Weights of a small image captioner.
Model: encoder arch inception, encoder widths [96, 192, 384].
Training: muon at rate 0.014, 4000 steps, batches of 64.
Data: trained on small renderings of single solids in any pose, 197500 training examples, 1.3 epochs.
Rows from block 8 of the text decoder of a small image captioner, named by matrix and row number. Rows with one number belong to one neuron. Each number is 128 + 32 x the weight over its row's rms, rounded and kept within 0 to 255. All counts start at 0. Numbers have three digits each.
After each neuron's rows are labels from the 100 texts, of 14976, where the neuron reaches its highest value: "tokens" is the input token at the peak. Only what is clearly more common there than usual is listed. The data: small renderings of single solids in any pose.
# fc1: MLP up (decoder.blocks.8.mlp.fc1.weight, 768x192), inputs 0-191
# fc2: MLP down (decoder.blocks.8.mlp.fc2.weight, 192x768, transposed), outputs 0-191

fc1.532:144162126130114152184148146131114104197146124139116106123111109168170065155070093139144117143132099078079163151105126181192156094108175113075145091141127090148142071140098122130108093080127148067075130164148069133096156119091056132127144120148091103169097175120159078180087141044112082125132160082094109188143074095140150154086153109151127101146165171148067127144126127084117093077072170139082085159112129133143124138139129091142132134152090099100163126102135123091152128130079152129126164154141084173142120158159113151177079131178152144173062151106084123187107070135117133091
fc2.532:173132131092075181151104085180104126104101141111130113106161073103136184126143145130132140114125144091122117114125098092144127136123140168138061138129131109100225110122096112113138104131107152098067137138122071144128116132075108105180137079128158093142102123098136195139133144103108048152074088147136015143161094146129116018100131140141102126150168143117187129094138079148132110151138119126148077116090140107171192108158084104110099159126134084137153180109119135133171134126158137089165176156113123112104119164169137124187091102114163076120134124133156103158146220166060109085
tokens: "a"

fc1.519:119094104137117077168104084113124094144125146189107162180092088133134125066171129093136177088128114132105108123095136134191153206172130100103103162121163074093102124145113122170183070095132148123144123150164128113058092199145164130149080173117073160128165175112099146123155106114071148118105069112115183186124107103094167135077062096119083137135113155148151168137119114171091111088079118174110114127068149119107112108158151116200117141198078066156139135132159148103131157156085153159151122130149177113165148162122082096176105079124134126185170096117125118089124134146129169124
fc2.519:132150111119131123113142111147100175126158097094142121137181137128162136146181119149074129186164163120119135131179153119078139140098134178157136080124142121176149137084108048148108102142106127199116141117086135105181164124050148132143203082126106196078115171140137114157079183158094116165122170036106110172106168122151067117151161158138080100153126139151122121113170150107114099175123111054132099108199157125142136130151149112116183132140153086091056115150171132124103127104124153069054165091099157125150127078125135172085108129124101113095155127150142124094127121113045171111
tokens: "matte"; "striped"; "blotchy"; "dotted"

fc1.534:093113151155108145150107117187073126124093152078092162176093111066121114176157127103094147123101149055078082114084076176177144140138115118136152143123064108148163134134153115087130103114155150167100160123156131151120074186134153123138133129135114221196118098153072085137170103107081065124114108117149180147120100136113101117078132171094126139140097147138116179103148162099111185160163096115139144122164138125122153125089088122188153110103112143132173197122176118154087054140098128102111169116130130140186095178129095222138142133096142151081172068142133096124087100087137158114
fc2.534:158175111120102177088078129155198157156125137153150081124139108158103195116097122150173141171127131158104093154185175124122146134184148116103133075117080111057151145138079128082121160121114145118143061160123164127167186127147125193158112123116170111125111079146145167138182132104163164115054137134117121121154133088142149109189138084142134107135158106098080095101135143050113072096148124091101106122093175112078142128127191158204097127140088082138105052143153167131128115124097114135080090132078143204080127075121168118195116114106141148074117139121094136132142146103135151087
tokens: "<end>"; "torus"; "cog"; "jack"

fc1.69:033087119112111107157147172111108086128144104142117110168114109124094088085131104105193124105095168179139111161156124181116157156108148144163070164097162149158103102161154174185173104127073142097132070118140144169114199092160144088143124152114154152104143132112109150124086092146115132141156170120092167174138094150084175119117184170108134140157060148136155112109084160113159174174053135222125168114163102126124174097107082124144147124141141130137144120106166120136142091133148130132126099186067081160103091166091077117139121104126134108136145210160079149079096117132059150159
fc2.69:186075147159118127146090114160146130102113120115116118123100120153113133091158112109043132079087108108058160152132139138134142143125143134136146145103071140120121116115012110111163143115125129120160114081072090146162158174142160177142072191186112094140131089115141104073149154141122078144122143139120103188092110098103119097127147079114059086067158125118140125208121104123153103142093154055138072127078099097124091107121109104108147197142124137123151093161081086100122129117141167125119135108190173150068124137096150062171130071060142091130126088108115096111165178099112107135
tokens: "a"

fc1.40:116110155143114145145176028124149141185123149162109180114135142122136113125120097133135149068135101117139126114147166143154188082168083048140133132153102174169162085119093101120158153122138195138140188125158125136106090121097095203151128125098188159135100108132134099111133096144171202080033136102138098082108160073110148114149143159083121191082161064161123143173117116157093127178149180171121152110175140140095135110107159102133086120163136135180128145113121196096123144134123112171115172133120172087111153171156149113126184184128150148122147179100119127143144160152177146068
fc2.40:081118102152088195147137143164140128088132092113149124138136153125130015129167121123059137150157113111155152118102148070158163112153100148075125133167124127074111144112174213085125110114130144075155076186120177117140163149114114102150221160127144103142130093126080163159087135128064086104110121138149164112160094105139113166149142160121119176165077119114166108175175143164156184117113113104171120140135138131150136117193187128097138111104140201112184104146144078100079124156148137132132123135105123152164114077145194066088116159185135129121089081101127137150125152123198151154
tokens: "glossy"; "matte"

fc1.719:098113101153096113138062122110121121110119084176121131164185161149109067129149113130119148115131090143112111112149170148153117132122116136152095132102186088143102154109112061107120116147161145088134115176145124115061210121144081137180167177122116099078182132137108080173164099096158124115123125156212097119100172156183155071135072037117093105122139118134130084079129136108116134101083126132169108114119135152118182209167092148147130099129152136144139076118090125136099154090146086060153130122091138111184116152139199084201163147117080121133100107134082141077118175171116152086
fc2.719:156128129162096161142120083114156143157139119064149084104102126130108109188129152132128053116202188190137180062080121065088117143118097166092168092105149132120198108087160067184089162123165125134122177092111137100181102110139149189102147115097114148084096110133216116068101131154133135137126150191121118151141139136162100110138180152121096069124132095111162149173144099093096093100126122202129130122187130181125131131124106086121157120133107121117126175157143069201147092102099142178151107122181175098097147153124084122081131081145125112113135109106151163105139152082149115125
tokens: "glossy"

fc1.241:118151114187180099141142148095170125024098157105013165108081143126106117109140122191117183101133172130183147107159142112090154144144124154102141166165119101134166125149070086121169164148152105201133086146134087119123119081135135145134190140138152155154129166145177119116077122144164133142122076156113151146123155114083149170120141133115129114124120182134175132086206104130151175124122122135157137180120097129103138126154122118129176129141064146156120153134189145077120155097140103076090115183143116136183098095183163190169143115135112126077056100091152154125177163078155108129
fc2.241:125125145125146135105168115141131131163157195151179093118167118154086128214121186115098141130168112159135092139122096115142144138117169231132177119079086150118217094129088173129161130107147079101137130135119147086114095095139109090164100129147136151132133171150144087105111133166179138085106116140163060097105139135123079166153116171043126141149118121154101104161105132151182127075108133140124125108092180158179071152126176128137120156119108170144104113162108087073121066094154116114143055162141054098155169100144132095142131093169092111093139133213135145125067165164118127098
tokens: "orange"; "teal"

fc1.569:105081100136103154138146135103142133166069120077135100076136146141186145128070149139165139150160153157121130117065137107029107069097201078182177141126187147118134177144114193075131050115156170116165134132196132134159120120162146148120185145158117101153049103140103118151118142164127093162095163111134101100069085169155085091171107121092126121102117187122073161143177120077127150144172115106114148107167122122142142142159125140190136104084129153083151161129161186121115133138132132063154147103128122153089175106177129135179126146139093141154110161096154126163092113160144116079
fc2.569:123127157051145142141078090118151124152110179159144161151145117112086090120159112116102151127124113127117089161115114175161138168150116172116093172147097127134102106118169038081146134091155147174160206151087151067101120156124109138150074117101114126069132176132096118092147090115128181106121217114112149118140144124144152157134130122182133179081175167096129122108082103080132118169164150135097083134122154125038123077208128167145111086155129153193127079143107131131152144145126096130153132140130118180071098185095143122119144115072193095082125103153144097066160140084164114083
tokens: "plain"; "block"; "cog"

fc1.433:092116110147077141176106058140058120104117135151157136142110088063059164183148144141171126160139152126106098154151116102195159197155182144116074144167125138165098087135138122201197104140189126150092138099104085134098142144148129174154116154124151154086138150132113180135115126117118178166140115155115109174183128120116174163073126153041085123126095173170119124100144108128152119100171060186089150124124159165150165150078081131102116167114120107055079115142162129105118168100108115103101146179111132135112143123121105136094086159124112131146121155165094140133173071117190183128
fc2.433:131135156167123081111122159158183100209062161128129129098139138159113125109123150077091111209157080156087091183076133158100112077137091151098173116115150069162146104120116142213130069170087122172086122176154159117148180116127127051048148151107123131143114161070120110111108151126145125115105150144086101105063147171160101065200122082133130171105151180110124122156146175119160127140102113144134122108106094141166085103118175096145209110147121096168143106092112136112166119127127100099112097118086117126119071123141133111168131147095144096197153097130141089172124143140123174145
tokens: "bumpy"

fc1.344:131193128117108124131090124120084104151125083094147132153145159135095122107106091175153139196160140119097181160110142088110156112156101158134180103137116123116152128125087129106138113134146179109121089173161152088168142115122061106102134101105127130173130138102162102163152149070142137108174100133127138144093186144171050077077108090159093123119128149104104075113123117121129121165156171145164207135137189103158136140135129130144135154146211164118117119088102184127100081060165137193169095156137123099122110153152028172115125136152092138169157217145149034097139130105078101101
fc2.344:113119182113125126170114147160125118122055102136052131193085123156131131136093107108129108156145116137111131122099127126158182123126143148126046146138083079094126072077141149137163053087136106161117105129143122075171114152147124130152182161118092148193200160170091145103122103119154153121142172141102112100123120091160132207135095060116142134158129100121145237084141132124129117051136173118062179201110135175135123123147151122098143109126131143112118168184145054103131096089124161103165171085144129190120092140127188118158147152121136088113114083099090116122136157137155150150
tokens: "matte"

fc1.577:056139096121168079158124133107107119152159155160157119136188173116167116117129085115167069177118149163188082155132131136103125112167196128121106198061163160144171102159134125089158144085081159184098137096089111081147110092148134094175155179138104119122180112129134157160181076068111184147140142144147115177131115154123148135100094145130183081165132101070067119063118114080154106106105133167125141147148109099169133119098114121093104056077128113120137099151163109177133106112136106116169119162088086103092149106141078173187095116177101139157121179109106101131113146186118105084
fc2.577:209187127132170079145090121143170119118211170094105135115156085098134196141102135162123110130142140122145146153122215170124101104133134099179120131154129053106122163124108121123192115157128118182143100111136167099129154153149110073139166103132094178130112151181127096114125122155199084146180129156142160144082108120087162089136200139158112135159113179075130118119161124125130152130157137074124087154082160089106119130124142177146164133168174171155114131144105079116135076179094150123119135114179118125156166152073093151079157155074163019102113125152131167172127131093154131132
tokens: "<end>"; "grey"; "white"

fc1.355:067086157106129138135066134150103094122181167189150105123085064151079129106117129099132155107130126115115110127146186093152076165145111164135112121114146103160156133148129154170078127125076132128144132119118102190121140147113075114115196137187156118137106113185131178162157130160111132089073086047155126128124042069118125168101116143092106148115150071125135159091092074127114102082079130119120037127092173149154060106184123119138080156125139142134126185147161138120153109168140175157134079102130168141118122151192160122151090096125109111142098091076097078164113155137108061145
fc2.355:124113090112168128139090066203125108107084121063094171141130162115105104124116130116125131182127173079117179144139154145084083158172068051132097175133109212118121134124087138178105109159126105151137069097119136161118102137123135103194124119133098126145117154126099106088170149160131101176158130110110177093096214111134167170099114102124150115148101110120144117102118093091113135141116122147172093141145097218181146167123131105111108078149129118098118101116159088173079084145170083132162129121095057127090112176134109152117079124112170113110181150218171175156114108133105159177
tokens: "matte"

fc1.350:101166136142105108151165145107125098121164114129138121098072162106150126115127074110163122212087186106114112146080125050134158139144180138143117117154116162103176038165149116152111175192124154102129172116110108098191144089143066166152110139115136145142132118118119093086146149086126158149160085139120140111097066146146155112171161156059124070136161127121084136131144140072151149142171153170092208103147105091152129130069170141187104131129079099068121128155140101095167183088097145079118083112146106079122146170112156147076158150140145143190142212160141142137137086100121143126
fc2.350:135099194134121117171129068126167070104131154136159151169151136141186167152135108116082178174073130162176095119123153153125129107178116132139138145078158111132130134157137145095168119118107059151085117152157188157123135162151126086118122137086159170128139115146090173145126155100084158184167112186125113135113120118145115098146129112149092153136202109119135115136067112082120135081123084146131084112076062108116118131137168177151162107172107116096132095078107165120197109100221132102086184126142113064105118132115096141211101173107105110088151072075068090133141121154072088127
tokens: "bumpy"

fc1.485:069118120080107106098102145158126151060119126121132172146006164162164130189102147108164182073123144119139097078145131122176095077129097129112102122118105127112117108126182121144162118114133207092145108118170139184092141169077091144170104135140153121146155163094091125069120067136147108079157142131155128202114152130174175121113133161157081141080100118152095135192135104128148160132062152117180136171095103097141143131194143117137157179111215125098094101101125107138116114143092145143117197107102103120093095055114130052140159185155139127101142129129144148140128110128131131134
fc2.485:127119084164130110125146111082143168143131169131135141149113083133130171119125116136146096117123149111109106126087172198152112139117101131119102111149092155107092135146069125084129197142121179110062171174101111138187176170159110118137171100100166118136127144192098121153134126101100120157125098147156148096176043133162134129208046147085160114111167131097131153132101134124122135165165124134125132137181133248118138185125148154114079157104097092136150153147103216100111175144116161107140126103092080123130107081113168136133147191143165057153152143092149136101149034155113154095
tokens: "<end>"; "teal"

fc1.574:140106136115111153151107148092120139119112220097097142160180168134096164126178132163071105096122091142072128103162134138203152151141129133160114089137136120115130110116102158145106094098176085146116085125098123157096104120158200123084155123133130144092131185121177184084092051072139146121130091154163141133153091121147135144082147114151101129161115136144139200095178132112068124137063149134116178177131143083118187195149105096173174109162144146179122117130169128098120127125202120093086106161126109127189118164098106150143178152109166105111176025126096149088114120147174134164
fc2.574:121065121109069129109160114138072082110134120132139153164116133108096103122143121088113121140152093124147080162166137209058141080130135139110126136133188125101138143084126069129109179200133085114141119133144132134150131115151088113168135118203137118089126145063131100178170090094160130149157119105076113117152183124122099136133143151131184100167088151210158060137152127192113180142102168100179140137154113089108118114131135104121080183088119115122171130166116126100137156087166107179159109133107133186129107086103171108115145035102100188119058204082123107129100092132131135107
tokens: "matte"; "<end>"

fc1.45:162186140105104124153109175134115140096134168179090084105118193126093124107064159102133189133159144120133121154065155125098137073077190109139193170189183119156157150133116182152150116089164100104147137132106129092174139144103165144094176063049104166117098138168102132046110169130187115131096111155169152134120121139115122114101120066136132152135091178110110119113108190133167181162137134126112171081151094144168192202096156095165172155180114155148169127137080144153125109143140132114176165106102136099103126088145161123095107141144092103109120085076077115127087111145133129117
fc2.45:105096155122133144093112110100146151177093137139132137128081112100135094099067094099108095089180213142150092132070149156163181178159099154141093138115165151168096120171146074124106131133108154083131106106114137136125135151153143159154088187154188107149114135118097140183184144113099141110132137104117105090142133099147172120144143160168089153142169119065077131131204110147145103093098114169141075124149175061114086052144159141072120096139113105156126169141118160139137105147095107185091140133172103130105177180116114137165136159151174184114079122174104148160205224094111099151
tokens: "<end>"; "checkered"; "striped"

fc1.117:112112142128124085125120167159134144152130153135095189095118159049154135137086122142159149141145113120146122171118125131018149143188135112123232119111160103115033116150143138121182133153113126171131097070147160122095137152139113134130122145110175108120115087137174161095093057105148153103171196083131098179093169202153119062079100106149118127129132112124097167139127123149089171151160099163204108145144146128170113138155139128190141108133176148187133130104137182138157141131121153158120136144150116097120133091074085086145121126151076140140100189204121140143125174153116090173
fc2.117:155181131178119117103106139143115134124114095135093148162126113130128120184155136122125153093122100150141150140089156164172077109132123151122088163118148222108184121123101129127040151136160152121121082134086131102159120110151129114096079137125145118106179143131125110163106127159106145114111144144078187179186140096149150146136133127141122060063118137163136141142103036112157104193090142128099164094117092125092135148094151091109147142093080106119141156071092085134117112143083148102118089097166109191112055114122167155114213138088159113216098084104124100100132183196208154149
tokens: "<end>"; "striped"

fc1.431:144079119124126114160143128129148084137147072187145157123104162123132157119117161090119141126096171160133155183093106118088184102157181071168132145091127149175063193131111122186061103146099170149112123131119087189166147126118159199136108116175115129117140122078116070130125151097090160157094113144114191115162103129134173145117155089129148099100129115101137147142107159127163169184117111132075121140142120165152143196102170147121154154072128120125169139083138163071129153128129094103203140036139099151126122092130168096139099185194086110086162172111129166175131049147112151090
fc2.431:133082183131158096119115163154168125176133137094086085123148107143182144218101108081156175164116158155127143120123122085162119204137088168162126105115125142175144060150161129107159079087153090092108172139159116101094130135100129046108151109127063112085094137136067165137117150116164127130152070086110112175130126117171072109127116155109109136120153138171066119144122138126113109057109140118146143093107098139110084086102157207093164110160131176141122052140087069139115151136143135198064164119167135162135151202090136143154132133137154101124093098100139090113124143140130122198
tokens: "metallic"; "cog"; "glossy"; "star"

fc1.99:108147119127107159128089144160054134214123082104074160137089102182134116141102135080099128062139159127103157115136175129157030128151147097148085173131138123112079145102132145146168123182149155161092160108134161164095107094121144127120139137191106140089121103156148163133105095085167119152110150149149123108091121153139153142144180126169141125152107139131086144136182141123037121133187101133112168137136132112081155182117080163099127143078117101211148128099139192129113129104108090157167092158142083181098114155123135093180127113125073117179101127178206126158091163096060105176
fc2.99:164159087133112211147134145118117169106109109146138112118134151093127191083136119156188131146119132164089108117133111128171110116133139111144139099100107116139182170076118140142144175122166137067116038125091128089074145122113108086133092123160142174146138088123093106126122172139162143157138147174063123141153170116095148110072094122165127124118138139164143077137128092097089119145111121191056125142174117134128153064162100137105099218145136130111105083116149136235099159174125174116150116128184094133104114113090094151115158057142075117196118139185142164112147107162087047100
tokens: "plain"; "teal"; "yellow"

fc1.752:151072150160128115110162066136109114125101065090109133095148207143135121131161125110105155178141152157130120177081103096135134179135190123152172130109150158117196110123166138102129079134112148150118143071157152077109126101165147053189101205126098108113101157107140128162086161135098159114105064122085162120123109112104121096157078159138153128127155115147110189068121057178064113145130126073174150101097125092146178134105110167079071119107136145089128104137092097091071155183133118088140088113135126093142216160098139142191140151108143113125149084079131119138139100073104134125
fc2.752:117137191186125107121051123126180073119156160130052137176133106136205048114090143206130176101093127047099201182146112113122135110100104156177083119154114132128094138098158058133120120157146121137095125160145157134102131150137147168105173141148140200114103156096089107141116144101180113111143103109106113149109138153120120113108136093148144188155149133136133118124138144112148059094134093162108168138179122040131104119133077110144097176161167126143159126153114111166195139086121126112201099157089162099108112099154146183127172170125075128116129145094092098098121134084135138098
tokens: "glossy"

fc1.367:093134108159147148107121139082111154175109122124139126108114035154146093176150123203100125090112137145181111151153139145185164115147126095108080145072106071137100194119087103121151159095081152119116103089173171168125119118125088093102106088201161170122140146133129103028153098111090149129120107132081137103128107099166167080116104139072100160144092102142117119061140094096124160159126142136128097098121173129122092036081108111101131230131125096153154163130159147134145087088092083171121085143164127150099104116160135162167135161113104180159125111086138156163070156137098126146
fc2.367:153139146111128145081101144148168141141138138097135114059147189121124159072114155104180105094100130114138140105163182151074156137119119103138184084200085115138162077166115146115096145159086137180152174123170137125127106056103150145153121127120117130118213162130120148147161105065055103161159117147171136088173103142121074148098112125129156185126174089165103139179084082167099167110088150138123151102146083138148189207070154121123115076102132102110091127103128112132097166159149115112068133087157146067126191132126148104071180184117114121179120108110150089128081131144105149151
tokens: "metallic"; "dotted"

fc1.481:168141162146120109164139129123076114128095096185068160148096161135112134097127148119118142139157124111114169098168128066061096122163017119091172103166094134159118182078206125157087078084138137121155134128163098146157126107082135107129188130190122113128143153093143186141120152083109107128145125100119166190140092139137124102145244139156146102173157147119127097131146153101077137160088116057149078150120099122131082103188106187087142139103154098117162136086133145157207118125115113168165069135144177121151160124117071104111110118111129116153166121159122113141127183122090139128
fc2.481:135123152126163186160132154136152124134131170136051174129173091147218124154168114169100148087103148068155137165149124105137079118072161132136117158122092098080151108123077133087111210136072113153088136152102107122106134131113153139088113153165090208068148146087117090104128145163113110120124129130119117134084151130127094148074101162078097180171099094180200142078112119178151097172118151112084140072161176137171209190158133158092147172105139079129110100147088150128111129136178145092107159153096061104093172145125111121145097155168104149109136141167133143145097109163139102133
tokens: "a"

fc1.677:090103158079127091140139123121106116152105118113132126073105052092127136132118072097189120132117156126113133150127117152227140177103161128145141134148138175145139082172097124120160186155142140167128138097134112084090138130143098147173030124119145116146176140115129152109134065138161173082137120169081104114128094147140161190083065161087117189154112103148128094130152153098222108076113115195092168087150136103110119095052104132115131098131098084104096141099137153123121198155128111119141133133079142207139112173107075154135139109108096137120092153082134083063117148124154166168
fc2.677:139126145098095140116067127161090100124133144144176077145158156157186124108136149093162131129113151113108137116136125072041201145162102091106118101065115083124128144070175144140170128146144144167147101133126136149185198090116127122101196131186164071124094114096162144158154129054070135128176165122130152109127125112220094070164151129189151061155115116162153159134089135128130129144096129111091128144077097094172117154176166136136107165132117152163132163105107106095182168101150078148136189140160136189149110081142132086140075148132110101186130100185114101161111137102140153132
tokens: "a"

fc1.675:144131154149085183128131118138134164155124111193110090063129110075063111127177043137170147086105150107135096142132124113175159130092124116126168115215173118122099148130144164166081124134179115098136199141117131105106144126123137141133089149119154109124164130164127213129126077095133109096116101047155149198149121119127141133120175176161136145140124142124084145077129127108159121081048122116074158111153101121104208146091088149137127108151113115100180128123178092104136117072126107115096135178148090129148125151137109078160100099165047164020111108144124126126092117130108142160
fc2.675:097108123113093052113099167092109081112107136101082191238090088151158141096087157090120092126093141149133177168114160128084104156180107116117106137122116127142170103118095120122190131195116132178121129097143072168179160140154139113132162162149129129114118131038096112166122112069122139101135172137138108126126148115183102104173093097091098162095100147146119122145139139117121148178179115090156110180139128097120112172122113162072095191174099102111068168142090102071106188116191102141087138135129126117118179091085146186165166173108135125137121164090140131126169137165098092107
tokens: "chain"

fc1.102:080132173173126151106129153142068148097146161104087177160130115103150174154058109145135160174157134170135158100128129076167106145124144126128100109154150122142184091132149093129152180086156108139114113130112135099063106122122042121144124108093076100123157126133129173104166081073163114120148187145109091112169083191095093130121124164142094133147074118123164128139100118083054156144120175095199168153176092116106103039114108139109112156108112069131124135102155191109141099203148148151134127089132183106082075163124097139093112132158093149145150135121105102113112226102090145141
fc2.102:146116075105131127174150140124171133111070091131129123076152088158180060109154187142189106158152140089096124130162153112124078120072151167131154159139108121083110118103097168130078117115142135171126144056124141187174130111099197154138118136110107146125124127111185141075110084142081175071137192140096175149178122112190120124172124103086152103151133118127162144183060134135144117089137154110084137146106094131214160199145137094184090112141085132173110151142135146134174140113120102134161153162140167172158141072149150117153088147123087162135122135112096088162099126035087139143
tokens: "<end>"

fc1.329:135117145116119141131165114116122183162152184162118094109124206094117139159144088132073147140124097082083157143122109068096143134121145173145139150086097143178144098145110141090143098091162179077107166088148071176126185077127087209134097102072116154109087094167177153136158172140112038127089200183121121160188121110140107083161102167079129109155135158087111129095135166135148136111131182083102139132105135130088157119180147115198084117095135126121164095101085147086118103052113112098142097135149122122155118142109117176146180173079145139165113149166129134093106090093135167122
fc2.329:112138128153157139140146155125177113130123189139101143122150116125158099145139100087096144175158091146165065083128210159136166050164064103180127143180141116137146081183141072088166076158157129131132118169110136113166141106144137127188163134118144149142131130147158136188158097103168154158154139157095142143152107101066207127176124155139184189092180126107138126081121082071164074154117113127158117079143139102131143104137141094112083058066123145138119144154184118156095126172155084107079115133136045176094128149163120102143127104114061119107186100136138089133098126175115142131
tokens: "bumpy"

fc1.746:172087197160138155113099162106144125092125047086064157099157183137102102098118155149102091055137060152180075084103115130136137135112103133140155180112098131120174148130132091071139096119128136089135147141169206150076173151095167192148147129136115078144088111134137131114138119071119109131170137138091139106180157074097151088080123122143147144095098149106099103103129140128077095140152159144137100129114150175112157161155158133167094113152111136154098177114131121138067144107121152095124131092106166119179164154094083136184153110159150077153025085178125155113183096108186133132
fc2.746:073125152030107141114110126136090127090141094172220139094125097106097183109076123104148057127114134133104107148101149168111132132208159145091133131189123133091125095102147144115129094086095043137102115171038137104160163114131152078135016068099094157136075113065136117094171165137121126106158124145110154073157180159150164152109124151128120128134125147117157127187102139163121092092130098133146163115158098109127136074137092143123108127083106144128086163134130132054084124148107108094184110142154102145186125113180117157088105119087133128110163155097119140109125159105103137144
tokens: "glossy"; "<end>"

fc1.600:113163122200154123145135118156099076102196109089169103123087149150194096149016116136131148188107119115109145166126177155056109132124125132105154160177130105137117073126101128144107112145129117148083122107163157088031125125115155138139169119122159112088088153118118135172104128154166134104122083126129145133103102164105124180075141100155096072133097172140135134207090143128093162115123080086135145080099140171149115124094111146144159070084146124158099133093102126133133111119141154156080152107169156122156159120164032169209148116175121155094089168073151129105161150167123102162
fc2.600:126099111091090168126093134066047112164072120155187079095084141143115180124141085131165125153136130151157127073095132139157123118077113138132140122089119090063096149144192178134156177125109172174160105056148138075165163113122187101104143141161141090150154118122083105113113140133154164082157180126145134158120110165163079167083129128134134113133139145119118125162104090187172136155127147147099153125166090126149100143028118111153130207113133124156155155154103118112134040092111179104164082093110127120155131131132134060166163145148174141106104110149173118108183187070116113146
tokens: "<end>"

fc1.165:139129082136135115127143135103156128075107145089177132070145102151168102116089116098107113149125103193154146161065120172115103155167069103035192169179152127163131089123095078124125092124142085161083062127138104048110167142104130078125145138101137148133097138151112078102153098114114110090153160103150155137092142086126154123147145190142131138138090151138141139116152111153083143093073115089225138094123135145111140077153151156178162128144163122150122121141026124176144110152096120120148089073165115186136132128156131113194119205161138112123136180096125156077097176106122105148
fc2.165:106165127119076154130120109100078127124150131122161158117122133123108163148138142160174127142087172104146107150120126141130117088178125089081129150128125163136113169143193178116147099128186102093154186179140163077134092137104167089187082123125116122090154162106160120107124154133146159130137161145077134165072128141074100158093131156191103121136110160137133139051191133136151072166128125201035183117169082133154151147104138122175140175164111110125181150133185153098112064072104149127149081145113170123095130088120101131095114123091133184161126110161144168193156163101029135097
tokens: "matte"

fc1.471:100137119156148187115139070101089153115147075141076136167134207113130149157095112120118152116139134149147116145144125070072107097139131109128164140115147140131086182090170134113170114149138170079114126120129137129065146126092189158108096085124099038191092091131084119139118079097184162149086133134144108187157153137110046071073153164123159141130120080123139195103143113063149114150136091121115140155134113154101163152133102100118116108081107192123103193102154155047117134130124125097112151139132082087123147170051048135172115108114106154137117130202135121111145076149150125142
fc2.471:154105085119098083142129153115094129122097147160121062148104072126121131128132134133166151136101131089122098209136106130120188152151092157157087129187112124141169046113137092190113136080083174160131142145115132132145076140202078143134137169085088141169157151144141170164154108138106123100087135157110165068124133144119210115194159118096165129085113116167150087120147132125187121163179135114130099181137182095103121097092097153090084161156133079150082110076147168128133142138167133155144160119151140175130103137204136167140097079130137060125163111108078132174132177072162159084
tokens: "chain"

fc1.11:146093079109083134129100155101151091063172188123095200116113179071140091125125152184091125089146124122098095122147120108136102127140054121077102132097112114090047123092166134183108148146131197138147139085154089106068131120118100140193168125090129136163111124087218050115105147149111133135149108170108120141116148144110187215093210136085100108190182124101107080103126119137164131093136122149080130139158094102134142102130113125091146149125122162118136114121133164151096091130119148112125110090125105166129140155118164154134153187105125132102083079147164129179197135147088110086
fc2.11:129122152146107158122159070135149143128173114115156104190108109137160182142114117141098139124104122114205095139096139114135085138126162123155145105148155151137192123101113189124099100142145123179154171158070114109190134155135105119102074138105101211113199123161087179131122163139162075113136124136158148156075131180121122062101092190144103120094123128161135134097086183105150114129042087158151089141100138143149107165064128137148205131215147142131125110113118132126101157125118142107134089120172117073114087143163067143069139133097110083190082149095129140160087101168084161185
tokens: "orange"; "yellow"; "striped"; "red"

fc1.455:043155072117125121126157167106093143107154102121106056179130212120150127139104132143131128190131197098182169185171129114163139083112150134106116195119150138138135112123105137125088184103123189116127116123051124109083130096122126091162171097091081135106100157064105120140121102142173082117139156124132131196184127180118122107099135149090148134152103106121159161083126116060173090178075152155162125131193069152144156125139124128139115135071089170135086181123166140125178119120168128087126138148127123107040125128058096122147128111131147098129104078152130151137179173126149150122
fc2.455:193113169173110128176134154060172089103107118187145141147068054145114126145135146119167130116083195162147144121100087098123110142089145135163136125150097124170124053124102132140120080119077159061120096125175109083119143073105086198112121170161157121100145145180087117104090158185079157116105132154174161100089107107117131113168134171101139134127095161082111103109146115096160173102125114171104218130134124115152122131151130134214105152105176106126132188102141078097115121181049164112116069084166142121127143151136143100138131099145130061111124164122124077149120126098140098094
tokens: "a"